From a checkpoint of a small segmentation model.
Training: nadamw at rate 0.0049, batches of 128, held-out accuracy 97%.
Data: trained on flat shapes of many kinds, plain or patterned, on busy backdrops, 195000 training examples, 4.9 epochs.
Rows from block 2 of a small segmentation model, named by matrix and row number. Rows with one number belong to one channel. Each number is 128 + 32 x the weight over its row's rms, rounded and kept within 0 to 255. All counts start at 0. Numbers have three digits each.
After each channel's rows are labels from the 100 images, of 14976, where the channel reaches its highest value: "peak on" is the class under the peak. Only what is clearly more common there than usual is listed. The data: flat shapes of many kinds, plain or patterned, on busy backdrops. In brackets: how many of the 100.
# convs1: first pointwise conv (model.mid.0.convs.1.weight, 128x128x1x1), inputs 0-63
# convs3: second pointwise conv (model.mid.0.convs.3.weight, 128x128x1x1, transposed), outputs 0-63

convs1.111:097116131110134205101112153127125136150079070136162114080178145207172122149064136117087108144093133128101178068089102171152133148121155122125149112127126125138133120083130111157161155095109154
convs3.111:188159162154150147096098116172152091115183141114089122081176158157060117156096125171098101115172116112182115166174154151117136150160136170161097114132109171164083117099096104125157133083195111
peak on: circle (40); hexagon (27)

convs1.3:174144129115114119127134104187162051136141124140169118136150116139144158137112134102121084116145182093119160139091108170118125124142143114130215106065107133102184144059108128154057126162100154
convs3.3:141130120147123095155115098174118182130049121201161127114102111138110089117144132137087151069107098132093102103091130122103118122123170060132089149081116111181151124174118159162123110126137083
peak on: hexagon (28); circle (26)

convs1.29:110139143098124154135125098139157149108147123125170161132125093111156208085187153098110080152102121134119162106105150254109148208158169154104123140088103147156142114113120140126093170150114155
convs3.29:153197124106161151124152121136162103103170147094089111150134092127146129074074105104169132163146148100154138141197185104104062136112064155128120156167117088053069183096144137132150159102121098
peak on: circle (27); hexagon (26)

convs1.24:104079175069136151115128162082131137084112135120125080104136175114134164140075112114119224147148084208057179119132130070103109162133121172114112093115105128133126166131147128123077137098154138
convs3.24:109044073092123195128118156080125132131140130153089114179130135111145071123170090104075158103125119174060106130077129127115073086123143148073153141084117113092121111169068128153145112215110090
peak on: gear (28)

convs1.8:211124121140167135170091142144157093142163150120148166172100075091110133125128131140107142112086193150151069135172151158128091105164075115096157078093110077128164146165156111161095108150063145
convs3.8:055096085133082092131174111107141157152063109108137114183066100115159135083133087119109157088080179121089118127117087157159132108052114113133144114100163119149167116121156101128102133095056150
peak on: circle (29)

convs1.126:066120129090087164098136175082114150095103046127188139097137135168175127150100132113127121117100131089103128080085134159147143173079165119116118114097124114141125103118136153163151127122092147
convs3.126:061087105084118146167133146060102138130078121126125093188092087087159174101144112107163122156105122111080141097105103113116108102074121103082130134127147064067178126105159122113089135138078130
peak on: circle (39); hexagon (26)

convs1.64:171114090131176149156062151133146145158164102139102160152110055137122102114098142135093113114042196106129071136151137162122094104197109080071161073085120101176172159210113116150109094107100129
convs3.64:060092078119070111147175094152119144110068101127145097189073092157151118084133103100112163077052159116083122128095066162113116113046134088168129092112143142159175121131155128118100119077063157
peak on: circle (34)

convs1.1:091108126100133133103114122158166087111130060153162160131107111121147139134156120132127074122087198118108168135097105247126113166142160117111171091068099116144166109122113132126081110143128155
convs3.1:165194134129163133102158125119148099124178169098089146124139128106136167140107112113164119194160146113192143151180153115133105133152071189124153134191154132056110189114151105134141173102130140
peak on: circle (28); hexagon (27)

convs1.17:120212153142169162161175135162151196125156123132136148110095114117110138071097173110094147076117090149156170158118134095147136126214137065129108100111152217130149190055101153136101139150137156
convs3.17:085175143068072154115182165108107102101094150154101155176118094121151125045039126113142084114187168079123093120185125122115079126042080130110127137142159129118158137119120152112113166081078109
peak on: hexagon (26)

convs1.75:175151107129079131140117096159159122096134172161170060125171093130187096130137145188164130124121078152145161159067094056154149135047149097146110186146121108064110115137169131215135131163136143
convs3.75:057124176141069088075172095060090137198091136124149154133075109125150136130146177130160149103143093064152154079084119180130161113056127089150113125139190124123164135166146137096095119140116140
peak on: circle (29)

convs1.59:145137095094132164103109145152156114152080055150178119093128108165187112146033136113109081113082169121132152117110141231107126146146181077110166093083122151120198130163106103126107110108128153
convs3.59:062089121152082110145162122091111180158051113140189093152067103094135104099147135124105172077081127094084126095094105143144149091043118064124110153102137123164162112171111142126088094131082094
peak on: circle (30); hexagon (25)

convs1.78:161105158096149107123165173136125073121158070106188128127083134128083150125056159106144108132162192113064125150150101194089150109139132120137188159074127151105195117093157095113113156154089146
convs3.78:118107103106106121178096109115121157099092179184112068143083091097107113143155075101148121131103100128074093069123129072114105106100141074091121135056103100118093117143113143147111128144159080
peak on: hexagon (28); circle (26)